python train.py --encoder_inner_norm=false --encoder_patch_size=[4, 4] --fusion="cross_attention" --decoder_norm="rmsnorm" --decoder_norm_position="pre" --decoder_mlp_ratio=6 --decoder_qk_norm=true --decoder_cross_attention_every=1 --shampoo_beta=0.95 --one_sided=false
Rows from block 3 of the text decoder of a small image captioner, named by matrix and row number. Rows with one number belong to one neuron. Each number is 128 + 32 x the weight over its row's rms, rounded and kept within 0 to 255. All counts start at 0. Numbers have three digits each.
After each neuron's rows are labels from the 100 texts, of 14848, where the neuron reaches its highest value: "fires on" is the input token at the peak. Only what is clearly more common there than usual is listed. The data: views of escape-time and Newton fractals. In brackets: how many of the 100.
# fc1: MLP up (decoder.blocks.3.mlp.fc1.weight, 1536x256), inputs 64-127
# fc2: MLP down (decoder.blocks.3.mlp.fc2.weight, 256x1536, transposed), outputs 64-127

fc1.610:153145055098125140108160110127165091093125150124115170146104130151130146103073096163157085138000078074141177133195142115143151140127167168093071147141179101151174139114140100131169135082170159
fc2.610:169141064153121123165157093084169132091134135163112201118068116141145127137096112195160092141034151156110159106189129120155173101136128109131083134134209089139174137105111145110115152097152125
fires on: "set" (94)

fc1.205:123145123098136096090101118193116096151183052185130094134122097117085142130148118143156063120148120161098181090057153123133138166130066093106133173082111137119126202145178124130144088152138169
fc2.205:067165133139095142101115131132098111154209110158170129135164070122167147142102083143163130161064081148099099116130083102159139142162145127129160136104120138094138208100123091073113133170143125
fires on: "cubic" (37); "sine" (33); "quartic" (21)

fc1.65:159139057100120142108155114130160100093130150125111173139107128150132151106068093165157086139000077067133177135198145115145151140118165167091072153139173094147172138111138098126173131078172154
fc2.65:176146060153122123160166096087164132091133135167105202114071115135148134135088107191170091143038153149106154101182138121148176100132128108137093137132212080140178137108113141101119149087150128
fires on: "set" (85); "roots" (9)

fc1.600:117129109150145145084158116175160148133122107112126147143156159092114129122076103108091225173001145192085118131111085112129131159098084179139159180160190139083161123103109122105086123092114191
fc2.600:137149068140171198084146093149153136126160113171162126133162135080151128182087165095102198147068243195111139105076108143098169139085109139155170173101159097098177115091125147108124132100120155
fires on: "five" (62); "three" (38)

fc1.2:123122092126117110060151115156152075158174120119115167139121127122108130172069147158187141153000155158138109104096148140131139149111155136146106167130219150070160150107128119140122123162088213
fc2.2:109135061139123125101161119134107106164228119127107129116111105153161120200117133130123143108030184183131139122096115112093126128101146143153169146090162129103175135109120116158123131144065179
fires on: "dark" (37); "cool" (30); "grey" (15); "earthy" (7)

fc1.112:129110116060108121123139145197152138133111137116166105117127186165155081084088150169117153155000112117197125159144134129103140135110156165113115121153150126144113150143135097103116118134104197
fc2.112:140139090108119135138098120118154141133158146113179123145136126189139103125074137121096128155047122162178133158133151126130144141121135189069174152126136152133090146121139122156124120148047121
fires on: "newton" (100)

fc1.178:119139111136156139084140122171161170121099099116131127153155171077117119098094104113076218170005138183073129127122073117127141159093080171137153170152169142111145116107114128092095119080134168
fc2.178:136141062143175211087143100152146141111147112179151122136163148069156121169087154086113195150056237192111132100086112144110157138088097145145169172110141101118169109105129155096112145105138162
fires on: "five" (63); "three" (37)

fc1.752:125125096125116110060151114156148072154171120119117164142122126124111132174067149162188141151000156157135107100092146142129142148109154136146100164132217147075158153111130119140122120159083212
fc2.752:113133067140120129104160123137105109166225120125105133111115102155160118198117132131124145105044188178131140127093110110096130124098148145157177149093152126106178140117121114161122126140064187
fires on: "dark" (34); "cool" (33); "grey" (17); "earthy" (7)

fc1.255:078100154147130093127156090140150112132062101125141136118186125178105119074166068079045121164000115114165130160173077076139156122139149110138153114172135145170119150084120151116097139113155125
fc2.255:078123131113139087124163081124171144132135105138114166120148089176117158105147103065077094129083170125134122134172147075125124071189166078124128057165135126140090119082098171153132182132139052
fires on: "colours" (100)

fc1.502:154140130103069118142187209096170140171123141064123129193144134174103108153159088147134168106133129144174137101183160079147120169147182209132153138181099149124089128130123131160108101148131109
fc2.502:096194150150110162191147113123121171101199127110134156121103154157138113153129126099145111143086161135108183152093129154072066086180146064179158153131159062177091134151137124100160111137132153
fires on: "<end>" (88)

fc1.237:119142115128162143065138115180167164116102099130130130146166167081112108101093113115075214169005140178072127127122072114127140153100097172133136168153165141113147119099115124101094117086126173
fc2.237:133132055139172208075150096145153137127156109179147120132154146074153119174090160097113185172052242189109137104076107141108161128083098139136156168100153100121170104099121160096114132122131167
fires on: "five" (62); "three" (38)

fc1.580:095109142154126111109139106159143131146067101126149135115183133169101122091167065083044134153000120134158123175159077074145157135133142141130160110172126151164123148085129135111099130090153123
fc2.580:091115128136157124110175083133150120150141103160107157112150082151150172148169105069109118108070215148121111151138127082127152084154150094132193081154112114134093123103124188145114182112120098
fires on: "colours" (100)

fc1.368:115114103126128107051168109150144061154141113129111162147133132121115129140084125137156137180000141166129119099106136130132117139133153142140117169123218146086149145096110125122096126170088226
fc2.368:127159067133133144089165124126118100144226101124110149121129100139140107183096160127116142120025204201101129107119106098088146116102143149169173154101141105128169144086113117158119149113084158
fires on: "cool" (36); "grey" (20); "dark" (19); "earthy" (8)

fc1.204:133120095129124112055151111156161057155170122123118163141120131125107128158067145164169138161000156156138120105103151137134143151120159140139104164135228153068156159105120121138112128164082222
fc2.204:101140064145124132101162117131125087173223116122107135113102109155156123193100136130109139121021188179125155112103111115084134126097151148157149142100181124110179135107102110163135128128074189
fires on: "cool" (34); "dark" (34); "grey" (17)

fc1.423:078102110075128106183132184198180141125103154134150156099101101077179111153160178125089169168102120098137100149145056118077184107120181126104122186133189127182181100076140045122113125122180170
fc2.423:092184063167189117189087135130158120153133080070144141125110178135170102190173162077106154129069121120199176097111124114141114137124166153102112178078183183164151121087114135071129079142154142
fires on: "basins" (69)

fc1.462:108127150062135147098139149146000195150084138131136092124126092223144128090082130126119151146194100086131127091107177140163101110156142074133133137122193188095068059102147130146176120163116173
fc2.462:095152108082119106104141088124000069149192145153098134140154178084151154110110106135118138129059117109105118116165151120193165142165146127108138115114188135118143110144110177090221109147092161
fires on: "," (100)

fc1.73:126182144103084086181124099123147085103220108110143205118102146147153159157141075120166193201139160168097174116115147175120144151107120112101106140149110142154187149140111171151104181110147121
fc2.73:117168078151128118120073112151125111151126135130111173147126159130188108120112070179162074192087103123135059127119150148126072134119181132084157103165166139105142177109148132114098081128135138
fires on: "warm" (13); "pastel" (12); "grey" (11)

fc1.545:164149154090145108089136073216124094122099104116200143161142112107111126117121107128116187183042115170142113153174110139114124138145083152139141103148189157098164152082132105135117115083130141
fc2.545:200148147070118149117087081177102114161128133150183159144170049111171103132183159133168180149107199190148114161151139138126149144129093132163193142092124069105131131149131114181138156095098139
fires on: "julia" (92); "mandelbrot" (8)

fc1.649:124112124050096128130142160197143136144124146115176089112134179170160079092083170159120140143000099091196114155133151142102115141110168159102112120141139110142111144168134106113125118130097198
fc2.649:124131107115120139135092123119134149141154146105177103146143134188149103117088144111092130147061117151176127157118150122126131144115140187076183162130109149140076133142137127151118111146050131
fires on: "newton" (100)

fc1.160:175160115039131107146082130089067157154093133145150150138074156093115128127163156156158121182116100110102157081070118130107103144057123113122155108095112129114100154118166108147138133103129162
fc2.160:106072122074109098146147078069144103100138138169165152105058194173173115170135111093121129085110111176175139122128078113129082206147122125088084092108133169106118108099138114133151140120122103
fires on: "grey" (16); "vivid" (11); "dark" (9)

fc1.682:117101116065143138194165112117136185162119134111134122156115158150099076105131115178142121165052141175131118121097073130130104140124173132067162111140135138147139092134101063104171162151140188
fc2.682:168085144082174114174123116117123160014177109164172123143115121097150140153148108095126152057171157143141145126130150149202159188238126124107224124073073118122097117126151032093138143113106095
fires on: "of" (75)

fc1.732:164114127134095140243091125146143065107164123149149166167135131074124149131114158118124160207065113141144138113177100143143156143147107182142145136118090076157158189140133146127165125153066157
fc2.732:147136120105141123074205137131129168092115099045113122124105114112117107136134128186116116107223108211084127142113115093087114112058141141130068148120070172144142054074105150104095123117120165
fires on: "," (100)

fc1.47:158115087071126170155119133142113124079115110133103130153134130129129183175093159156102198139072102083112132144141117130148147154150120217145129116101101122110127130164173113166154091117124089
fc2.47:096117097168073109116132087083113177114166175119129122120073106132122110086105103106157124093181131148144110134194112145104116165133178112086090103100171091134122145101082144151105134171113076
fires on: "set" (66); "ship" (18); "roots" (16)

fc1.635:114119098128128106053161116151145056154142118124112157146130129118111125139084127136157136171000143163129113094100135133134120139126150144145117162128219152087153145101108121125106125175095225
fc2.635:123158061134125140095156120128123098148225108126117145122125106144146110184106150129114139119012200199106132112116102096089147117103143146163174145097142117119171138085106119159122158122085157
fires on: "cool" (38); "dark" (23); "grey" (20)

fc1.644:152146058100128134105164114129166091091115155126108174140103127160125147108075094162154094141000080074142175131189138121143142138121170170092074149143175106154168141114137103129172134086174164
fc2.644:174144062157121123159159100088168134088126133163109202113072120138144127135096109198158093141041148154111158106186129121154171099133128114132081140139206084140177137106112145106122157096151125
fires on: "set" (88)

fc1.577:113107103125125108050170107150145063157140116130110161145134132120116131142081121127148132181000140165128124095107135136132116141133147138135120171121216151085151142098113124122096125172096227
fc2.577:132156067126132140085166109123122098144220099124123153130129099139136107178091161123110150129017204205092129103128110097083148115103144138159170151106133104124168141072104123158124149110092143
fires on: "cool" (33); "grey" (22); "dark" (19); "earthy" (8)

fc1.332:119160179163119095144138088112076057081122120155136134157145133093146106138134126165115088091240138195148146120159138128095159069129145109115097189163095100138072144072146141117080104099132128
fc2.332:161124124149123088142090126117090111163155107139122127098095172182175171169118082126145161185011138157132171107084120096161141173103151171116153130145125156141155136122081118103133167156125125
fires on: "<end>" (39)

fc1.608:116107117169127154149114104169147152077120121165160188154159095128134135121157148136207117114118179119057173139133145129104141111125129160119134166139146088144184158132124107101101142098114129
fc2.608:097208120135090187125142135137104083149180071151101121116102118126136128149133124166142184136066118196203103068069116151117098146176139150182100080126175102152104152056095109106143108105120102
fires on: "julia" (99)

fc1.689:117091117128106151132128137192111115140172145103136114132145205148141103116062172154126112193016115108170111162137120137134144185088150171108126108162094103162124166156127097109253117163099170
fc2.689:105102108127134151140109132138109135110127140067208106155113126150131096142125129113112116157121130184157130202122129098134128135091128190108194172136000157166065107150159141158107109156067123
fires on: "newton" (100)

fc1.274:146151101132114168118089126138116074162117143134106119197127154154139097110161160163137122152000108130114127119121087129107146166154185164170160132141138175168093146120154125112157138130156194
fc2.274:157165142156119183143086135128126056145187124130148089200071144145162106139194173166153143144030158152125143068085082141102134196156142151140138142087121191122091123129162151129157152162109180
fires on: "burning" (100)

fc1.243:132125144088104184122101149098144183167120153131086068128150139116067115125135142089080145107124136191198129123159149130102100126129147157139156122183164191121101087181142168103123112147096141
fc2.243:104157127159078119171142199085164149115192180156154159112114160167121092176182082127199114153133179157109133136149151151083136132163150036124167117119156136096127123128137133072144140120107098
fires on: "cubic" (33); "sine" (31); "exponential" (26); "quartic" (10)

fc1.727:168109136138162172097167123220133187178120124152143143114131123105078143173108158066043099071180135118089130120089142142135173132130125126121118117165127127145143166038080147089197116112089151
fc2.727:160074121167144145079116127102142101119180118155166136056171121127159090177184085081077148056124193166123135123161147160137090133171090138137148096156087124083178153149169112109120169167078127
fires on: "cubic" (9)

fc1.555:129109125050095131127138165198147135146123146111176097114126187166153077088081168157127144142000102095194117149135140140105118147111173162107110130137139121144107146163127099104123121137099196
fc2.555:121134107117113137136097124122143145137155150109175099142145136181144098117085140104090127144063111155182125150118147120123133149123140181074176165134107148142074136136136123146120116155052131
fires on: "newton" (100)

fc1.286:122140134122156124164144085126109187200119139145108155129128110185099147124140115155102099141086112139138102103084105112145164150170130109081154130137142082144142089136092108047100120188192206
fc2.286:141122153121131130139129106159091157131120178130150154125118096120116133205184142163113119132100148115124113074158142150114213137196159102108170120105122137118166110158130080032063172141153170
fires on: "of" (98)

fc1.345:107103160138167109176146139137135229134085173116116162088142122228073133134144051121120117112136104130102107123085093155119119143165137127070131152149138094121168101160110141083127155178160155
fc2.345:132130121120133144137126115157125173139161189124123191135107099194086126198177119115153123095099142090107111113110170174127160165149158096153142116149104118147163071170093118062130183148151160
fires on: "of" (98)

fc1.316:150129130092145129094152102197134094125069119133162123175127130103127103081097072114113184140000097172132128129171106123133110141138117186163145140147177110117148156095103113117101128071176143
fc2.316:112098111115093135096165101136139144163200165105201108083137123141149145153187131114095129147140177155180122140100143127102122131148122152110193152079183146104157112129113059139101121178051155
fires on: "three" (83); "five" (11)

fc1.366:116111127059081126119135161194146129148110150125165102115130176161158079097083160153132141148000106100194125151144134129100122143112160169108120113149142111141111152154126090107122106134115188
fc2.366:129131106111118134135091110121140144145170144096186107154147126186144103125080140103099121141057108167174118155125151119133139148111138191066177151138110150134096138131138116157120126157063113
fires on: "newton" (100)

fc1.406:119145171127082078104096163098110037014134086117098106165104106076165111112091125113087148126151132119148152096123114111147085099121082101148120082114130159134109126143140133148166138101060144
fc2.406:160148187137125133193102161095059152128210104106122161140056151095141178147125144094132169091152182161119143148108188109135124128115147136162174145136155107143084126158161088080144130124069117
fires on: "of" (77); "basins" (23)

fc1.287:174155147049119099084149073228104052142110101096199138156123104123112120101104123151159155185019089139168104148164135159118118126164114161125122080125204142114149153101149110134126118122119161
fc2.287:189178137049096147126089097175112112167163122123189149169128060123138093142179159148177180161078172189156109149134147163121149141144104137147170126086148095100127117146106104167153160089091161
fires on: "julia" (97)

fc1.648:076098152150128093116152103143144113137061107131141133114179121178100126091168058080044117147000116135166123165166090073144155113142157111128144100173134142167122148082123148120100130108159121
fc2.648:075119145115141086127163085128163126143121120135115147117147083173121160116150093070080093116076170123132112153164131067122132086187177073118142062168120133138085126095110168146126171124122058
fires on: "colours" (100)

fc1.172:077096144148125097117153107141143118136063103132144143117171123174096128090165052085039118156000112138169128162165087081147157117139161113134146098178134135166124141091123149123099129105158108
fc2.172:089117136111151095133167080121159134141125119135119159111150087162128169120151092072078096111076170114128128158163124083120136076184176075115153061167137128134088116100103161153118172123116050
fires on: "colours" (100)

fc1.51:142100185102143150089146125144147152121184139133082098093126144067150096066176116082100131087085165126152188129081148121120131086121144164137138094189084079133133114131168141143157152152160128
fc2.51:109165109118117160153155145102148119092178107154165119130171111114141138164126154172139143110133149162159129092190121115129160162139171083120149109122111138094106150063116124136161096100132049
fires on: "quartic" (52); "sine" (45)

fc1.203:123126117084164139068165112159000116134141119150095158070139103157140114157159118171142085157079127129081105103162135094158167122125155110131115131129163113110148065128131118101157132161143171
fc2.203:165103107110103129084105152130141069131126175137191163177096115082119127181170126099125160049162168189161089172142095128120125083113113158143210135107117106174149142129160165159063095118116127
fires on: "," (100)

fc1.352:162145104123111177122094125139113065162112145131105121196122154162137098101165161166142117163000116132114129117127080126108146170145180163173162128136138172159084147124149122114157147136141190
fc2.352:165166156154113196149079146126123056149180128127144078202071138146153109135203169170153139153045160141128145065078082137101145198148138150148143144088113181133080127132161148135160148156118175
fires on: "burning" (100)

fc1.611:119148144067156135187162138126122196153115185112147134142150159188105111139132112163133134125117148167141123100090104165117111162155125111047143142134134108160118091150077094091154174158137191
fc2.611:122118105119126139152142149139142156084131182144182148133114115156111110172158132093152119096149152109113118108099116126154117123203131084063216152090099102111148108155134036076097182149173116
fires on: "of" (91)

fc1.686:166156159061124100088149087214101063151110101098199140164132097126110136106112117146152152194030091147161106149181139149112118129171099155129130083131198142112151150104146115133123116114112161
fc2.686:197175139055110144132087107173107117159150129133193149156138057121139094133187156148178180156087175195160113154153144153130158134139097134154182135082137094101121111158116111164154156090084148
fires on: "julia" (95)

fc1.400:116119130149122151060149124175156139122110096124122127138131170108114089067072089099090184186000121188075106114137090103126119144115121200128140155157169139107107136105113134082095138101124195
fc2.400:119076091142130101079148083118135147144210127133184125095119126127164122163150137122119141160031171163154158122072145163088106109122139139142135124121230130079175154109081104144127109156078164
fires on: "three" (60); "five" (40)

fc1.328:146116171113127180072095186091138138149105120135098116072083081082121151149126204112105088016131123115161171138086133140105122134160171115134051088112115141158138131051114150110179129118034163
fc2.328:152072132140092138097099130125152155118140104093198129035127083077122121157143119131091119157053175143175132120118143171128098081134125082131158125160097141082113141071130115124148128122092076
fires on: "sine" (85); "quartic" (12)

fc1.96:171155155056115105090143074220104059138115103086199138160126106128112129108108124148157155197038090145168104145181147160113126128170100150129124087130204140101152153103147114138126115108117175
fc2.96:195178143049103142131084100173107105160152126125194150158133058118142091141180156149179181160088168190159110148148148158127151142141095135148172127086138093100127116153114108163152162089082152
fires on: "julia" (95)

fc1.448:172155156050118099086143078218105063142113102087199139161128106128110128105102125149159154192029091141168106150170144157114117125165107160125121077126205140110151150100150111138129119120115166
fc2.448:193179135042099141127085098175106108162161127121196148160132062120145094142178160148178180158084170194161111151141147161121148136144102135147165125084148096099131114148107103166151160089082155
fires on: "julia" (95)

fc1.226:132108100081109123125144188165125148094096166109101109131133146124155126179153194119083118130126074119099165104094112069126201120165162126146141144098105121121139128102130106043169062129108194
fc2.226:104115127120088097207031128132128139041112091066085133121127159113129142156078168165081177124087188106164112146096162086150180126115157110182082127161033138178169097166140165121141099110038080
fires on: "cubic" (40); "quartic" (18)

fc1.460:140125163028122148077125158152124082135148164168147168145140083159138174179196138113086161144055172126143165110134144098053164091136128141089125123147085111118139117090167143140000126120167139
fc2.460:103148104163155141185122115150167151138127089083088078098136138176174118134061126132103117192115127160115121160144091115205175195062126104111147144090089157140111158051035101132255165116043164
fires on: "colours" (100)

fc1.718:154156110071177154120133121119086105113112135144108106130131132122155108105152158160061147128062100123154121130079107128122160081119120100154149061166072160131090132093152119149169141150116137
fc2.718:088098103139116112182121123124158134078144107144151104107108113174142094118137155071117106107144169198146122111131143130155154161190099134067146140072128145088135106070149168128144130145096082
fires on: "quartic" (73); "sine" (19)

fc1.196:129154135118137130160140086127113182214135152141113143131116089185097156117137123152102095145081112135150103095094117128144152151169130112075148130143129090140144083122092109059101117200189228
fc2.196:137127137114133127136116105155099143138129170125147145120111091126112135205173147161100120148115172129129118071156147138112214136180164107121186131103120126108171124152143084042057165144144163
fires on: "of" (99)

fc1.149:131098139138161182126119081155145123112178119133132146071148129113165105123150134070121131117102150126150162143104131140118102099141158143168118157143120140114173122170138179139126167194128100
fc2.149:132144138121091135129132174144144120140179149133189090117093106141116094150137131175114169142122164104171145162078148160086180118112138109117143127098125086139115139084071101094193082091119061
fires on: "sine" (61); "quartic" (39)

fc1.679:146142061095130130103156116134167093092114148114119173153102139151132151096078085171151097152000080081132176140196140116144160147118161169107078147135181103152157130108149100112156135097172164
fc2.679:171140059143124120159167090081159135098142134158121205116065117142157134145096112192157101138035146150100154104172142124149176099135121105139093134135223078146176136101115141110116150095147124
fires on: "set" (86); "roots" (13)